config.toml
model = "segmentation model"
encoder_head_dim = 16
encoder_parallel_block = false
encoder_patch_size = [2, 2]
decoder_weight_standardization = false
init = "xavier_uniform"
steps = 5200
lr_schedule = "linear"
final_lr_fraction = 0
weight_decay = 0.0
Rows from block 9 of the encoder of a small segmentation model, named by matrix and row number. Rows with one number belong to one neuron. Each number is 128 + 24 x the weight over its row's rms, rounded and kept within 0 to 255. All counts start at 0. Numbers have three digits each.
After each neuron's rows are labels from the 100 images, of 14976, where the neuron reaches its highest value: "top examples" is what is common among them. Only what is clearly more common there than usual is listed. The data: rendered scenes of coloured solids on a plain floor. In brackets: how many of the 100, against the usual share in percent.
# fc1: MLP up (encoder.blocks.9.mlp.fc1.weight, 384x192), inputs 96-191
# fc2: MLP down (encoder.blocks.9.mlp.fc2.weight, 192x384, transposed), outputs 96-191

fc1.342:103140159118135137092080123101130125095089088138109124114125096088161154159162109155137129112113102154113155077127171095119104071156138145132145175171148132135130137127136131138140129121137168161086097103093106143150160123105130121140144081120093186127124151154124174132128160092130125146
fc2.342:138106119134123150163171100124155154137128135178151123158129144154109114100166115090141137118132138105097116151118113151118133125108120157158136108121155125154137104114081114088120120127117117110102122117139118164122121131118136122110140156165160099111098112114161120138158123172102128110
top examples: jack (41 vs 11.9); cog (34 vs 11.8)

fc1.66:068073147105118118115147119120160136147121098119117111113135123090102165165147147147084136082104178156128125123143108119121139120113101106095083124135146120124160147145158139167125138147110139138150155097126106103115151127155133161139112115094116121151100132102131140138120121108076104103
fc2.66:119120137119068168120106091126167112117111091122138099153121114108141073090122141123114128148106135113163146102121106173116152103175129133133148128116142127172061127109119111119118147130133146123108104161155083096163141114144185146162164091129122127100138117145143075118132089141159165118
top examples: jack (29 vs 11.9)

fc1.306:169109128105120109158106122121115119145090142139109127143177127153095130133120116160143121135128164136123135127133114138110152140100066118085128126124117096111103113173160101115122133144102144125185076096158128106155120134141142180099175138145131087086115131123121120133143115120151126155
fc2.306:145126143128153118078134110077114133133126163143141119093092094121162139132150127128144118156126105134112117136123125152135131135108146155122145130129131168106155097101115119128122131131121144148100202146130100131123096140117112101167091147117135101121155104145120115141160106116159102157
top examples: light from behind the scene (61 vs 25.3); egg (40 vs 11.9); sphere (30 vs 11.6)

fc1.252:125123148114112114183105094166124116100169135157118095118169145138153094071140120151126143137156130129103159155114123116106143115164124159140158147140157107165119138152166116117120140135107110084125181085108097185079140104146158122109095134135173155093106104100142140127139117138144107110
fc2.252:102134154130149116107144145144137105157113133121128135118139135093123149160118053096085129151123095146118081127123098115100115138098123080140124142139128117099112098149125144106103113128122096145148098151115139116144165135116109121173123132108134142140137128127076113120126094155096145141
top examples: dodecahedron (29 vs 12)

fc1.126:147104153138124145135098118157112151113120111167111134146119096138139142135155084150118119172098123125089121113133147117141097104135091122119069127117131133130152134110127124124110157152129110115137098114134122156148086117158125172155143069125131090112104122089178149170116127108122156117
fc2.126:147169107083116116135152170108144143092096181161136113127141150147104099120119139107134112144108125118140120117130126111149139156119116148124171139124120154117104131096176102147111104122123187128128124129136143133127138159127112148163101126099103165098110106093105080110117113151166128173
top examples: egg (32 vs 11.9)

fc1.156:144095085135144070142104138109131148121107094168143156133097113111129112168163102165164098109108125135132120132133043144100116111159105151135121170137126129155083156136130103140142114127159134116162128149103137130131164111141127112068151139077166134146153102155117140089084098125156149158
fc2.156:084114159134117109140116127127085151121117133129100095090102113108131136130151089122137162121112101086074140126122155101113151178132121097118134130156205118180127130166096120144127128130161176155116089130147144120136152104122163160128135127118098115158108105123129169150154125110141137088
top examples: black object (54 vs 22.2); pyramid (34 vs 11.4); wedge (29 vs 12.2)

fc1.196:098094111124135095128155108116145137131117160123101127138163141118071125143196130134116105113134112129125075137131099139123150126113136081119096173094108135147087143124172088132091118114153137120167119106142165102126083155114100168119101109105159172128117145113115098106092122123185111112
fc2.196:148084159108145109136138128140137164138132083105122112128139132156146153102151123134141112091123127121119083118113154178123112157115156145123092101111105120128136112124127098131125092130109123164081149137138104102130148129155142155156160148131158140080160102160147127143153137124071153099
top examples: egg (54 vs 11.9); white object (51 vs 22.4); grey object (50 vs 22.7); sphere (37 vs 11.6)

fc1.233:124135131113086106109136125126092164131133124116101121127120121125136145156101134129114150127104138113177123140158120110101120122147129124138107109118147151110161119178148086137113165156125068141128148134139140123160145135139125130128122119114169132126155147156152094131125114090138118177
fc2.233:167109114160118161117141138158158083145114086151137126144144112143125123145133134139125101117093142151119126104051132153111144154143115122148123147111102136161083126103127178135148097116119123134147132188153113113155105100106129141138122103112110155099088136126101175122145112140094166105
top examples: capsule (33 vs 12.1)

fc1.167:136121088137093140145103135116125102120085098113125169128123133142089114110128145084120098104140167123097125151097094145157141094128109105133094097161086135185110122137115138149164132144119136134122157114139116120123148147128089123082150113095121120112069112102097187132137119112131132118
fc2.167:140120122130131107115105129127116156155153144156147078138120117039104141141118143124141129179155163133174137127136107156104129163150120147075123109103138127163141207108089147164108136106117118121099152154084171118122131106105130121139108123145151150150160126125156119152126177095122074120
top examples: light from the right (54 vs 25.4); grey object (50 vs 22.7); its colour: white (26 vs 8.2); its colour: grey (26 vs 8.2)

fc1.327:122102166137122129153139077155106110125115135133121157135176149155103112112159136144095112126106154161110141117113113133087083128106158156163098108114093102114101117192123125126132178118144122149089145123122133161104064183136111141117166131142110149145111153120121142174136106141104097146
fc2.327:115105098132112127114159130169141148146161074148079153135096103119136155134103115086116117168127126161144149158128126107153094126137128146107121122158133152168119127111108144094116067143159132140121163126139130114154093097116120143139139132144176144141104064089126138127141138082133119124
top examples: octahedron (50 vs 12.1); largest object: octahedron (33 vs 3.6)

fc1.119:100145119128150129144127137130136104134150123137140083146115097108110097139142158211131095065146136145120088090145147131134143170100150138136139144114177156112150123160143148112098103150155138107112148158089156147168117102143153089103111116126134155093116130141122151097117127111096131114
fc2.119:123184115142114100086092097109124097109127131133139126106116131125116156149112168113132112095131132118155086112165129127152139113160139113124143110150116104140087138172126134145118130097116151162113138117105153115112098139119122137110108163137168144122157169121128155142156144148121105142
top examples: cube (40 vs 11.9); largest object: cube (29 vs 5.6)

fc1.324:117156144125139147099148097138123108122108130173146141104115103151138148091110137151092125100162135115131122105150101109142088134047083134126089154114138152135136133137177112108113157147137118172132117102160135151148117138066123091132159110203097132103158117127123104127129121118121130130
fc2.324:101107149117091095122135132116118118127110122121112156129136128160139103160136110171181102159096138135106106143127116131085152137187132129160160082146134109123143152117131101122080134124103161146100121117091157155147158128120111140104175097161181107150090118150156094143125126058111162128
top examples: pyramid (32 vs 11.4)

fc1.74:171158136139152108130166102135110108144139145111133093098148139151104134086112168201113102130092136156097062101126133129111162130122129105070139135066137127097158155175117131111104111137131147127119163134096156145126112104108113143131120094095132114137097139135130156156133099124087101163
fc2.74:136149106129077124144120131141121144135134102112117119104138123137154109155137152103141147139118166132106135106146143131141157092155139103145137164146123176116095068120115171121117171114161179146103079102101148117154098101114092139115086186160154136115118133144127130118106129139130124123
top examples: cube (42 vs 11.9)

fc1.92:110176122140144172142126117141143156111149138113133170153087139123114129148126103139119144138149148125107156173147064139112106111113161135106115150085090101141141127141120117179087089139151088078105147119133101164127173052120110134132140126125095128117110131117132105137123117135111139106
fc2.92:103124140118116129109107097157114100126135138146135135124168175144119133123106170112095167149128114089151100109126116160096146127111086095152140136146149153074142114109108092079152183145119153155154109101120100078154134130149146119127108145141180150153136154128154135138142175096139150155
top examples: cube frame (28 vs 11.6)

fc1.344:127119166085116099121085117115126136074107095130109139176137165134116184137138104084141157123124129144114070138132128149133098119164076139164125163155137135145129173164135144137122152120117156076146188097123145115160141155106148092146118110101145111106141137118111142163105146108120160175
fc2.344:103084107141093114131112113110135124163153136142111125075122093147131097110158114155170099111183135113124165155089071100105110193116177106105123108112165108149201115113121138142114121171120126110096097132135170159124129149137110125125115101111143135126094124109150137128123147177169128118
top examples: tube (70 vs 12.1); bowl (31 vs 11.8)

fc1.171:081135115093140122089092145073155161108130128131091103081107108085123098138113170123109142126164149113090111155140108175139154147113165191155137156147109130156143156091117205125149119102149128128141100105146129095142146138108145142125137139123106125149159171147120171110097098117167120137
fc2.171:165128108115143094151136139147126134156102130139165133109137153181168087138116109120078124169105146123108062096152108149134092149111112110123121160129115132133122096140098114096110104148094140150165125135124121114100127121142121108123098142098168139120098113143130079096128153129096142116
top examples: pyramid (28 vs 11.4)

fc1.1:105135092119197122119118140104184096135151083119120145120128147147124121142137173155137125121117090164152143128109158124115120131156146140115129127132104134134145135115160116118044129152095153123116138174095120138132092110117143133147165096135160186153174109134159151068155103154111124135
fc2.1:149108151155138147122156092143131145086118149145137113127117109125124149128129159119103090107130130104162120101126148121139158120158110118097145138114138114163115151140120110151151088118138160135140130116147138171104134114113133167111103136116144103099117138151107119124169191099131122124
top examples: dodecahedron (36 vs 12)

fc1.186:146105105163112105149150066148130104146112132140125101098168158162107155138172123123127111134119128171103141116116163148182127131131153160110095122144122094104122116115119125136135170131119083174109193081173121134120101174047122136111158172152127119108124135135130151150154120091156064125
fc2.186:122136076114142134099103150123138142142089122162124085140093146144140137115148117162148131112173104151075136138108145154120173116153147098149114117083151137116135097124136093142131150083114158136112158129103112135128132140160150131140084111106112143102131160143114127068134121109127128142
top examples: light from behind the scene (58 vs 25.3); egg (40 vs 11.9); octahedron (33 vs 12.1)

fc1.51:080106156120130161168122111147156130129145102086116122115179158131126138148156091136137162148095165118112114107135103166140159120095075131110131146091155090121122144155153087122138163111148140083108162128110121107161167209157167123148169123142135134126124086150133136128132146111143134122
fc2.51:150117113142165114124142113130109116147145146153094106160126143166112097112133091124119112106104114113136168110103137103089129163101133171156120099141168122126164107160095134127126082094094113143116091139103105140117122142135097108106135135125148125128135159155122115128160132123125088149
top examples: jack (51 vs 11.9); cog (46 vs 11.8)

fc1.195:120167136098144160114076085124160130133110143115173065198097111106110157106114126125124085117147136143130135146096115129146126145136073092122096104115130140107138140096107141073121096151138110155114156121088140114129119131111128112114086097135140136122127117106134093136139124149149159126
fc2.195:081138124106173100107084118155142110120101116152171159131143172113095079088128114075112177122102125132128109167141113137112108183201121123118107125141113121124060141163115098139145119116157137140143137105140123133139145140089101118145123132151154162113147115120127134118130111147128141155
top examples: octahedron (32 vs 12.1)

fc1.307:169143155120100118121123113120126107102137144135140111147096084156123065137124130140134084153093122116130162141153147081105158138169115128103155168119134101110127109148138150125144107144127155097081144118101130115087150160133117123136109154129182159170166106129108146149093128177108130149
fc2.307:151150142151173140126109156141133133148131119118130111137109088135144178105136108124143142127137135127135134125169113134145084118115100090125138126140123129115143137085114151062116182092146111134146088128071133164121139105134141130121141152123125092143126124098142137101112173118109120133
top examples: cube frame (65 vs 11.6); light from behind the camera (50 vs 24.8)

fc1.228:113097130147147146150097144118113177112159137136128144144110124159091107124131163155117121115064150097157163130137144113103125125144167105169127087120147182116114138138111111182085132158110130138135075094157119154108152108133167134153139135134126157120103158129133123146121121080092121110
fc2.228:132137101126113186112071119081125080113128129116099147150124078129140138158128127132142130159134179141154112131119132128133112142079103063096099126101156172116141092106126154108131105117145149120108132104135142101121090186141165099148178100161135165121132166140151147149122106142104134153
top examples: bumpy ball (68 vs 12)

fc1.168:141060144105171074096137097118161164161134125161154090131138102144157129135151072084084115111059109170094149154115105111157098166149157125141128120143111146107122110104099117143130142128168148115122142112164112165136168106118151100151100108155108102139115125133127089158130109116124101107
fc2.168:140122141176155167135114166163119119125132192115105149113136141116127129103123162126136098099157138115111153132095122117111154082124107139158106136115119120133141162098131127161152114159149150088105099112146086124140064140128132107122145137118145124095110111125108103165107075119153082112
top examples: light from the left (60 vs 24.5); egg (48 vs 11.9); grey object (46 vs 22.7); its colour: grey (29 vs 8.2)

fc1.116:144072164145145153109155053125120081162114115120169086110146096133111150120079127097111101145125125137143140151157118129115105140130100091146136113148113130094130107078119084113149164150104159093149127133101129139128147150180153124141147156154137154117118157150085159141127106100149136140
fc2.116:110134113109106076106188104161145175132107119129135151107117145113164130139112130107111125094175140159140108130116143159146135119159098149135088177120140151157102108116127136137116151085155102142107144114075126123149121128098088132135114117113152099128148154123170121169131161128137161143
top examples: jack (39 vs 11.9); twisted bar (32 vs 11.5); star block (30 vs 11.7)

fc1.79:110117101120166113093135121124105111146098151153123087149124146097117128157124142149116130104121159164099115104105099179186131140104121112106070144163117141158093088117149128159141127152150104117128102120109118134127133113148169144093132146133135128122127114112155118125104147087142145096
fc2.79:107118104153130177123147156100157191130101099122148150125156112132111161118119115114075114169151124098143120176184136107083157129107127110111127086111099110189162124135150135110136127126122127117115092158137126128140091090113095136153145152140114100137159129137151103127117120134066112146
top examples: cube frame (29 vs 11.6)

fc1.299:178133137122092119114085094107113116134162133143152150136156093142153067143129109137139108139106126100138134125152116131120101081134103102148107157113164132122142115130093133181158166120104170144105115110164100146059110137071153132130097129147121111122155166147192080085118203101150115157
fc2.299:121147083169136130088102103098118151124098135101134124097111084102151151172135151117120156147145122178214142154108151124122120138173107146126116122110111111128104107111138136121127101133139119109113166131134144100139134137153149197124152124077155112132131178117095113134106134124136125113
top examples: cube frame (69 vs 11.6); chain link (33 vs 11.4)

fc1.263:166126099100095087157102159067151130109157133094155148138138144143108141114158158144144091139106114129111164142093182129134116115120145135193092114087139087125122137104161124099140124078082109086086132102144126162142173151145157142104141154116145102139150091139154116125109139126135106139
fc2.263:139124109122113186119108137146134140100156097162088110099145141165160137138119115119116122153146144147110128113129125131118151171157124172105155146077139128107112116141104061125099117141138126151150120100129096139114113154082101108085136118154120093135131163127127147141114157114150149107
top examples: dodecahedron (31 vs 12); cube (29 vs 11.9); star block (28 vs 11.7)

fc1.368:123131148109103132131148124110170140135135125141124117147141141163088130085131146114132103126097133124149130135138118170142104142108125136072130158121147091107119166095151114164122149125113117140148140133116110127135159110169152117141164139146114171124097140168104116128173142085142078152
fc2.368:130149119138153164142116127130118111137192125149125086147141129123092113152150153122131125114110137102133185148155119113106159079129119091172076095130139094127142139114118130101152147113124182104093110101094133140166103109115103159147147110085180108139101135144118120112120123113122134131
top examples: bumpy ball (55 vs 12); light from the left (54 vs 24.5); largest object: bumpy ball (31 vs 5.3)

fc1.131:156157158147182147140125125143166140114160153161140133150140123121108110113130129087117124146128109110130063120125083114137158115138160134127162158089130115113117127155121134105091147147121131138128121145167128148112162132139104124129147164164100098157108120128154137093118090137143108115
fc2.131:142104103109099123139115134116112104142140132154054102084155124149154103130126124122124096093142168135166145108134131124115115077121076125116111099149113103143158182102141132107144120151144127100123115106145143115099080124099129092121156167105142151130126146135069104135136109172126138104
top examples: cube frame (28 vs 11.6)

fc1.86:146101155117118110139150097101144115157111090156152087104087123084148139130096133155098131138157148141167176146139086157142115149172135116120153078102107152111134176096109135159167155120130144132143140157107152120148115160180147109149095149102137122191125143124109127151104144143094117089
fc2.86:109144144117114145154132136163108176124090084127100139083129127156127147147122086145128103131155116153132151135146149124095151153126129136193122120174150119118117115155120113073107120104134129112135104118140122120128162108058159143114132120138099118081117104130107166098119139071144141153
top examples: cog (49 vs 11.8); largest object: cog (39 vs 5.8)

fc1.95:146114100125167125163130110080104137144145114113121109101146165121140149163151114107111079158119110102119149162099108115138103131185145131147128104144140078146147115117115133107105142107128127105100130113150045119145135177116146147111134135181147130118094140106106120130140177118168154108
fc2.95:096140150135081129094148096122134125151117155123107141116131179138148138123117154148138135158107133115105160076114143126093151153115144123119148134135122113097108132090143108148058136112144153145147161093100122119106098161110157082121131173128149107133137106146137104098128123138135149152
top examples: octahedron (54 vs 12.1); largest object: octahedron (29 vs 3.6)

fc1.308:105148123085119135113102100126144107137167143134109086150124115114127104134122118184127090072106172155180130106079113121093120146120137129094128139138110161108128132155119135139169088153145158112123143137144147120156114095132136157121101122168169152091173148172125134098150122174156124137
fc2.308:123113203127131093125125136149148160114133119146160156162107199116091123109137132151123177165123147099110170095131118139123106142162122137080146137101127124144106126120092112099093128105155108147149141078081151085112148121125131123128120152126126111141141161128161166132139141077100109105
top examples: light from behind the scene (53 vs 25.3); bowl (43 vs 11.8); largest object: bowl (31 vs 4.4); its colour: white (28 vs 8.2)

fc1.253:102087111111165096120109068123106132122158179145104119069114090139121146115138141145143099110133149091101141123139187107104119133110121128103132082122145164098145126118160125083128144142154172128129194136111145130119129139159139122140081134130117131145145125152152137132103197135132163102
fc2.253:139116144119113106116172162127149111112098135136127125104119100092126120161163115128152102171155147137141128117180107143100101122126103119120103159171103078107099088095153138108163136157110165126136142122132159092144123112127105142140143131158095140173109107119148101125183143142123115097
top examples: tube (48 vs 12.1); grey object (46 vs 22.7); largest object: tube (29 vs 5.7)

fc1.150:150136096114144155131109117093100155153091113134126141153089079127115111117151126074164119129121119120122140149097109133131110142148115133120090121098128174147135146129134185110150143110146121154135133151122145109143141109154112124164115165178123091099103110096138187130129156110070089105
fc2.150:100166130157140123096094074127101100154118130129118117176155133127154142127141087179124118094106178127132118143113137129100164097127143133155097094132112155117147101132105137104137119120064175147110168105117120162151115122143148110120157130090130138154167111163107109114158119149176142126
top examples: egg (32 vs 11.9); torus (31 vs 11.7)

fc1.309:129089141119109115142111121129133123090147121121099125110132081137132146080137125183099086113155126129135119143133153129144127079154136125128127143153152131098098132128113149154103180154153139148134131132096082153122130150183179101107130127137132123180094179117087112120147094101132096109
fc2.309:087131097151089138129107123131115143118135120108142113154162141141136127134112179118118138133156100151153156110124126140096135114129134106137128134102138155130114113137119154133098151159126134132077102115137140071148111163124123129148144119151099154169175178105098104129118148104189094133
top examples: octahedron (65 vs 12.1); largest object: octahedron (29 vs 3.6)

fc1.339:179147093115154101149150136095094144166149121154119114113083107118123106139147164122131141116146103091155110118082106102131126115122126095115101158137120080103120181140120143137111102117116147102125118166142123150141116165085125109135123173136155113157141064162083149128102151128083139168
fc2.339:093129154134139105129099168124114097109107092102149155126094121172135153130103112120135104136123090106138129156145137155119153147117133111116104133168140090119147157086166098120192138098132182123135119159091118143147087109139130100130117125163136160119165174107156135122116129121112090117
top examples: pyramid (33 vs 11.4)

fc1.278:174113107143134157142147096106168132147129142129133092155113112130105147083121107126137141137106119156082143133138115135147122079139123164164120136138140154102154138104092117097118140147137135087170123075111101165126137122099101115155122116147141103144081143123145143130160169145130110133
fc2.278:132158126126076127145135135142103133169133157120145170113121128144119130171135131116138153143087083116156140132157133119164162063163113142127117150098159177172091100121114120119093164101152164099148138129092099165101083145153125170087158163149117105147145141139113161090141118128161115117
top examples: octahedron (65 vs 12.1); count: four (40 vs 19.8); dodecahedron (35 vs 12)

fc1.13:150066127115117105124156126151156108147099102083091142132110104103117127142153135141143128175157141106097100119161135156168098133145144161114116112177103085136184113119145150136128129119134145100119156166124149108148113118071104154120123092186145124140088094126124139148109098127128162141
fc2.13:149140172115114101154169136103114137121141073115133119153160115104088145155128120151091134119129151171173116164154118123132122108100092097156153086101129149110163152139089153138126153102141083130115112097108174158080159123150112106113114130068142173137130112119086164133138141144154130139
top examples: pyramid (38 vs 11.4)

fc1.148:131096156142131103166121123110136115148141135067132157121111149129149130127092180109111084116120157135125130113157096132113164140136164163141106106108143155104143116126107098129086125140131169111119134118119134129114106086178133144098126109157138122126136101117157092169116114140110125114
fc2.148:131123142156153099138163083099127126149113081137164113128119122140089154119152089093134113079093117091122122123141143148124136142108149161126081152172138112120186098109151143140114132112083143114159123142128115098101092102138145120121125116096121111100138110180144165091126130109118188112
top examples: dodecahedron (41 vs 12); largest object: dodecahedron (36 vs 5.9); its colour: grey (25 vs 8.2)

fc1.37:129129138112156090131101137152169169125145130122128086152144127105153093150173130122101090122095122149148118140121105138116118123082129069113145130153086136104105126148105114157103146053184149142154122101165163129111152094139133145136132138178088091108157137129134116121158113153107106131
fc2.37:159112080161147178167138128155105172143113095121066107097152094115152157137093140149124078116131132134166133137110131125183117138182148134115120086085134102129129137111158150120176142129113157116118122131133095137144120142123139142118097146085146099158091128171130147137118120135134124122
top examples: bumpy ball (35 vs 12); largest object: bumpy ball (26 vs 5.3); its colour: white (25 vs 8.2)

fc1.267:065111126137159116125088114087109122124132141179164157146137157112123146140144077121130129151120135110126152118135160106120133136140154124122104180146122088120154131142102138055146156100136146140058109101118115186124138119118124096121123124131126174099129109159107150158119142162083135149
fc2.267:133145095105168085160168144145102114133131106115102126157104131163093146105076149125150109113092079118149114114150117152162172083111145132149093130147139149132094086111164118139154135092118093073086109136102178103117114143120177150146146121096147129134133127118128124100131136153107119131
top examples: cog (77 vs 11.8); largest object: cog (43 vs 5.8)

fc1.298:134124158120078125124091100086154109113139130147137120131130134094118125117122114106165118138102146108097108161138151166152094116110095141120154142131151046129160142154122136144129128170125079117119110120144115107111137117052142112130141179117158147154189117128133117103070154135110159133
fc2.298:120125125104115138116123115126099182129155124103146165072091124138158113161166145160105118135141154149150130098134099121111167156117121100139080097141104186120099141132118156137086136139143156107125092134156147111154082163139131108109152111151135101143123149129141098105130133111164176153
top examples: cube frame (78 vs 11.6); largest object: cube frame (26 vs 3.5)

fc1.26:131138130154110110159141170144132117185108106146160098121140120131139153132147113151151068101166136156112149134145140116125143126136112117143159140161145147074118109116155103089119128111161131138125118124139105146191126083129128100113147109102109142133137152142138154087115168144128100147
fc2.26:109121134126110105083167148116151152078151114111112164141060126161103098141126161136122129124138137127094100160147129158122114115073139121106110137174132140159145148178111115135131098123130114117173147120134162159143163141098114126110105125129164128086092127152119138138144086133103131131
top examples: light from the right (53 vs 25.4); capsule (39 vs 12.1)

fc1.383:112122145119071113125122107099106133127106106127174123138125177111072085096144134158167162115131134140144087138155123165129134130123119156115139131091109130132155148186097167143101106111127116159078130122140134180125115141135117144124120171063145140125138116162100118138109128128125105155
fc2.383:125107177113155135159144124117140128128151113146079147112139098119128142088159160142134117137166153136131162135073142110103129108162141105101142157114101117139107154163119092146091130144102123115143164120166151113110114145134117111143162103119119125121105058116116148164110090137147115087
top examples: bowl (42 vs 11.8); disc (31 vs 12.1)

fc1.229:152104161123147101137111059081130092126124135118138114162110128129156076125126130139144103144141128158154137134107106107141118121160120108135117114105114136132148179132103186108138139106140131121137105190108107103090115118157140160125142191152140110145127117141099114139107142140124164101
fc2.229:146081147128169150122138180126121083157122081122145183149105160169173112123092120114123153120090092138110126116090113136111141176114159152146172181119118159109141088140140116121137122141156123096144116133131093132116119139119126106098126118139153125152102138132117090137126115164153130140
top examples: pyramid (31 vs 11.4); cube (31 vs 11.9); largest object: cube (25 vs 5.6)

fc1.369:159122107152134125097099163107144119139148081118094116123121101169161159185151115131153150143119111119124159110119137112142128114171102133152130142176163133120119137114132129161171124147110143107110137123109117162121156084160103119124117136106153189127087125151108202137163117093143110125
fc2.369:153107141127182106121081122138114141144100114113100133121153106130159130112108114154132158111163116111152092183130114113102112188104143121110131178118121092137141140129078131127135104075147162161148142104161146150129110091098178149117162147124095093126105148117143096099161165139106121128
top examples: light from the left (55 vs 24.5); grey object (51 vs 22.7)

fc1.334:097123178142108105126151156110114151127130131152171123110163141143120144114136116145131111181171114113116145112094156143148102126147117141121194137119077162093097141128170131136145140108119104128114117162136136124122140114121201153075133086136139168149105166137114176119120120140084125101
fc2.334:193153120106120124139107176134123079101117142074075122096127131095143137147104128114155138140142138141143132157121184160159132097140112120164118114183148130147136125101113151133158125126142140120092115182115127096107143128122125145215124113128088091126124152092138128115145144128115123161
top examples: light from the right (52 vs 25.4); count: five (46 vs 20.3); dome (30 vs 11.6)

fc1.217:097105120109188104145115108106144119134121112148157131154149134116115157105157122154078141119137168138126105096144138143142125123123138129124129093194095108114088141117149128159098097127146119110148119111107113118117113134159182162125096103150109104100129114139136097111156129157099108109
fc2.217:143138134122158147102171142132080155149131060158144135092124100128121118159117113157120113134129129084132144126135143138128175123137133146087131102143116132168155161125120096104192147116149207129131115128113116153140074091102120112169134132086127111134179115141104120120133153082142158114
top examples: count: five (42 vs 20.3); wedge (39 vs 12.2)

fc1.76:107118153093121145189152128111111079107145144117132137127146127164134169103162162117127103138148108131126161160086092125149072137132119129103119152148099119103111128120075170135092143172142138139109134117115128181091089140122138166100158099144123137139135138123148120099134106131137128147
fc2.76:124089095146123152066117151118115108145169141109095153082149150133110142181090125091135148140145147140078147144122116107149119132131126150107170132137156134117103155129094117131104142144163101161147160123087102126166118129140123133124126102127154114174081150125102109141085114109158111143
top examples: octahedron (36 vs 12.1)

fc1.177:140096144148100128128102140112138166095116117125102120138175132123124118138150150149136183128180138078107151127116104107103127106147131134115134106139161141161143129130160098151091121117147128149122125115117092138117129088133124134124152112114057154107133109142140123157122100099135139119
fc2.177:103133149153145102134163136139145159157126131133109129121108128137157163161143145160146099120090113101137105150088101159132097152102101105140102130157167140125090142108105095151149106106108132140142154103140135116112140190081143115139139136149152088111130121114124131104106127126154109134
top examples: black object (51 vs 22.2)

fc1.69:132133135139131125131127105126145132126123100128132136145176068191122093171159134142109121131120096122093139137112121124176145122116102149069127113123114110123111084102106138105120141155120139151103122108110162091100119092139177156145104095153146137105126107120141153096110091126153148119
fc2.69:098119104120099128163128129159084111134160123087140143147133137133135154149172167141130115122068149120128160131113124156154123130138110142105134174092167129116143092151114144115067131157124157155115133123111159120097154137111148180122137145133120094107191154113184150168090167140157131100
top examples: light from behind the scene (51 vs 25.3); cube frame (40 vs 11.6)

fc1.361:171141082123126142135100167152164108154127103126156061155156153134117176138137162138123158095132129107105130128121097110138120119147144096156106153136107139080098147147105097148154154138090148139082097140109122147154149103081134135125111159089135134125125111134088087115105108127099145125
fc2.361:133125139137162097125204139149113161141171093055105095117116150136133151117165126123167118129176126142100119146120131138139128144113089109089131170133154118152143145099135126122090120117141082146154160134122164107079170145116124143153126101156098132133111109123076159111131131111128136122
top examples: capsule (34 vs 12.1)

fc1.96:117175140130121086131148143085128123109081168159152124129166136140089140125135123122091169117150117127120166118118154137147120072155084128079168117139160117147142164104132092113112120121099137162137155118163094144066123164144168166140111179117084089124136134117106147140128113155130098099
fc2.96:110093110140108137142129120142158113164148116145104144117163136123133160131098118119121129130142180138108117100171111176129106123106107113137117117101108149145104122145171144140155133129141144145103167154170156113139125072135182151098101168067151105128160192086141134168098129145140152131
top examples: light from behind the scene (81 vs 25.3); chain link (38 vs 11.4); torus (29 vs 11.7)

fc1.144:128101100099115153120127135144141137144118109156136150124113146138113181175174112103127167143085106097111176128125115094140185108147108185158156106116133111123129104118118093067113156127122152068128140093075100151169065113098119126137147133128130122126093095116110132161145143114121126149
fc2.144:152110163149129121147138141122131111084154122115151126109118120166141123107120094100085136099110151115116133138103124143141104113160098102192155200106182142108160122120111104090101106101119118098141125116115126169105115145133146138112129136131132128176140139167154114121146119148135114098
top examples: dodecahedron (46 vs 12); star block (30 vs 11.7)

fc1.261:128145092113081117118155128118130169164152137121142127112144127140110148169124096101123162106120116073120128116115134122116107115099099150112131135128112141104086119114119135159120099134140165151114110126117151125160129163065148119113158113104161139181144123197127136132140124109120053119
fc2.261:152129135120144136160147152180139133153116098121144145127113123116161097112125137134085094110107133140086100140143087153146130127149155166131088174132118129134141111107165123118116101072137160104137085095140114119144123129097113125126134148146157093092085130124143120133111099164101134175
top examples: light from the left (52 vs 24.5); striped object (47 vs 19.1); count: five (42 vs 20.3); egg (30 vs 11.9)

fc1.328:160161148116089106108166128126141103134123090131108142141193135132086130102138119138137108163130108077128090162085120143170086141128123103104126103137104126148083126140115085089132102103133109150126114135123152113126121147143138122078114113141141135168088148131135140139109092121117091138
fc2.328:074148156092157118153094104133133110135167140138141097132078084095147138158148138082103126109134160110133192121134151100109109073096143171126091111103128148148107123120123152136115132174110126100127166172134172148122141092125101134125153096140131138155130141081091154135143153110127158151
top examples: count: five (46 vs 20.3); jack (44 vs 11.9)

fc1.316:145085048146114111117115106127120086154086109084092112149156149137118124120131138165121102117231138139144108178091126145117132123109120136190125098097128108177127160177146112148105124154149129120098117156127142118089138120117137119138123129115179116107121134151122125109127147090123140137
fc2.316:068106145158116113127147107115114109100149190134154130090145100150112119146145146079123137161110155122122137135132152136135136136137146143115110088114143129114140141120161118136151121129100134177151123124110106138119175131125128145155133115149084127106142093135126127119068135100123120137
top examples: egg (30 vs 11.9)